A small audio captioner, trained from scratch.
Model: encoder norm batchnorm, encoder depths [8], encoder widths [192], decoder norm rmsnorm, decoder activation swiglu.
Data: trained on synthesised sound scenes: up to three everyday sounds over a background, 108.6 epochs.
Rows from block 3 of the text decoder, named by matrix and row number. Each number is 128 + 32 x the weight over the matrix's rms, rounded and kept within 0 to 255. All counts start at 0. Numbers have three digits each.
# q: cross-attention query (decoder.blocks.3.cross_attn.q.weight, 384x384), inputs 256-383
q.92:126120100116099113171172135151117116111135132127195118174084062100115158096144138083132173064095169151155087130122128127145125113132155099175177140021123125183170166146037100173158116130117090046116065164120157112129155123130159110146114125102073129133166172034162135132112173092108158175124126168133099087149146142176105144181062161145127109133132162124149162144120131145132109174083
q.93:108119152146140079068171144140140085103146115169172150080146087098113115144157144140103163153117084094122133137129086103115132085095146146064161149130094135082112066146126147089111143095180121111142135119111159082094147137140113104145177131114039159148090079160073129085142156156117157142120131150144138139075123130117144059175144104166163167138092117104124123118137078133157099107174
q.94:119142149094160156103079138125100139057118126111170114077110154180156142147104151185119108129185166238132099099144175153088100142134104158190104173126081184116154125139083105136158101112099121147152131134173134125160133148126171081085174143137077089204150129126103129085127080114096170087139148127088137117154154103110095087162115095150160099117098203130118100101150020099140089116117
q.95:100068129136170144100113081112191145175101091118188110161164127159166140154133129148129168085111184110156150117126172151152149153145141122142150157136131148158110108079132108159124108165082106185123135130128079054109076094083155197138157105122105095123207130162176147120153182125170149157067168126075171123080094119131095149097055178153067068175177193049090122134179109114127140115084
q.96:098121113128086081103150102188099113079144152105136136125150125130181148126123166136104123123161075011163123142168146108086106068098112144159150157109202105122114113134116171105153094130194163100125072158171127133185145122170167106076169143107138065140127169143140179131207078088098150181106067117164098098101154084122131123186144142145078119121179175141115168180118168185053158146128
q.97:138132126123116143119145083135109103175117127094108128116116145109110118123153127149143113145092150107145118117151141123108140142073198174147106139145091111127104079116125203116164097101046122154130139130122099109163112112152121100108112141128083104110087164109138138103066187141107157130107126098151059140105190191152160165131187149113133091117226168146163132182135165143052142151137
q.98:069092201173107126119132097128165111121136114047152158107155148173092075064114127143091118148210112134153125134145161244168124126130096101149111114155099200107103172121081125091140106148133115144124137140111105115136065165161100103198114161088161229135105112146168089106102145137141090069109089132166169130108115136117129048110079112114087128053103153092072137127153049096103082139131
q.99:116100000172107106118113118120103091115136066164094088125117085156102103106146203091147133131144076114139118156111098123139190142057127119142081098045198160164123104128148085113125154150089126131107133156050128087168092100101128108125145125144135087102168181118095205110081094187088139115142095143116149172113191131166079080180103167162149098116108170116089119129145129114109157125101
q.100:132123082112106100094185139116095172112171126151117108102140070138128118131113130107146105123153133091103127188132119126153138160146137122095096123040141182167099146126106068145143114118106084103092110110061138102138212171028118109110096100090132091118212126122115212164087131152124150172106142081178181087106103098131114061133144157113126171057152135154081094098176130035123130127094
q.101:101095174155125119138126103112155126109144157097167114179189130171096118132062098157150128102160114115194136161101183167147174102069092126104119119087075116149072140099123079100131138138081093140128127124156113154071159065155102102103101085106160132131125113145101099130123144094124108136122149119170141044167087097166196101104180127092111119185128183133077158088096138074205120072135
q.102:120135159083174136109099117132127097178145155123134156152161124117155119151069105163138179094113146095151161135134144080132156154161112120125158163111105111102057122156145143124135091124159144100133109120165142134104111135188098085138135093147104095122110141134100106091105160142167162146130128139103140153133144142103136113081164181167081101163162183131121149110121093148127142103092
q.103:164151163144120164132092095131102159207099124122174078100189114095081132118113103169120157179088122108123175115086144163130145144151154149135138119102131125134151057133056113097105151067148142088160159160106103097138168094113120122125175124117056061115176081118076154067107161154118148132123200130153141150098116142143075069129089108082140194180060159068170191157084142136110171166130
q.104:127125131138130057148210139066157029077123143101159125118131172120175171120111216115141122071140117164114182121102093147191154124141145111191063090211094106065097090122080127142178135171121146104157091052158148114177133161127176173124187129208057057117146142121144074137175069135195127148131066102103172104082085126140131146131160117082062133135134140111108095151081140089129174134140
q.105:152071152239114101116113137102111096101123051109084142101133134157131167115164129084182145144131166101126110141127166117172154117139155082134051149185136087110088108118169057160140145124058081148101113170108081133134110131126095183162139136195120112153174088137122177182138123098140127117140086156171157067144058202129131133132122179069090087141149163104127102164225140137081095060149
q.106:150144133176132141146202162151037125141095129087089139101122175130109075108162064141120162086127135187143162072166115141132082195151162111132082130176108084126140133094153171139126116175140171106102126158136116137086108097168106150163097120130058105149151210114131079093075164124077067118106130137124096168092125106172135020142112160119123152133116115176139116122158105146152092040080
q.107:150186155175091178150145161150075087144115161141158135077162137095165111064127060131175171109117106085202162074080206128179108152089145085089083098082149126070081224108161154125133100173109124111099103095109149227065172102167034116094124133099184147180112129176140176113036105143106122164076136100107169134150168103164210049101144117185160161088108104174159135116076141110116140163097
q.108:119140125155116110212149092123233104107144132137150120126095065157107136048103103144131086125097111165127102184168148127063152096127163112191137124102078134143188151204115235168048095100112108178115131097086150093133128078126107054173158120165095085182156165141088098077148116128144138151123118181096095155117086116176164153102121163144107098104129116182125124111111129140065146113090
q.109:138072141124137090054114186110139101129130129125172104162114151118058155153160137153067077145100167111055142101134102120095130172129149122099096098110157174104131152127115123101159133114095094096159103153079115171188122107129147115107106124102081139146117186099127119160090111107129129108211106160122125195146211156162086196136081134197128109114101109204130134116175133178122143116129
q.110:060089063154082098086131123093170129148184123109149094160100147092074120122136195100074157146149098094137160207092159139151106145102087123145107085116145135108125107139120152169144096129081166162125131116141158134086074137174140151116169157132179125199123096121148169124055156129180143095072115111126179136142096120134114147109111097088090085151112137134129200149175146108092100126140
q.111:163113088147145147111132133169109158093122102120113147107108109098127156133129171161131140087105129167096153100095150079115084100139171124124114173147122112142108161065127117075161115146111114134178119146116119140143162182146150152095130141164106160115101128134152108097164152149131073162155122125079122093145171107069114173195140150129088139148155106114123094145090144112168171093087
q.112:162127182163104096159126150139056068095173130096168203163172060104119166119176126090185199124140194095062078143113203206184183114136147078064149164140146140220148165191120169132123094117192139127098150134144124120093124151166102141111170110162148139166131107188151104129093147172091109186139200076100134161114140147133050122091105143063168189109144089076122043184096087159187121196064
q.113:153156145111156122102158137146210115131143152127125093150121087117181115102079145142120118106088168150111114171111146103148131113074151121174090092137116080083125093180129159091185147152049146151099126151196163131143137220112126136095135083152103141142179132177057077061145067166183179168192148126166100159176179124106081139170135167159173091104162163121128151152107133183135088119202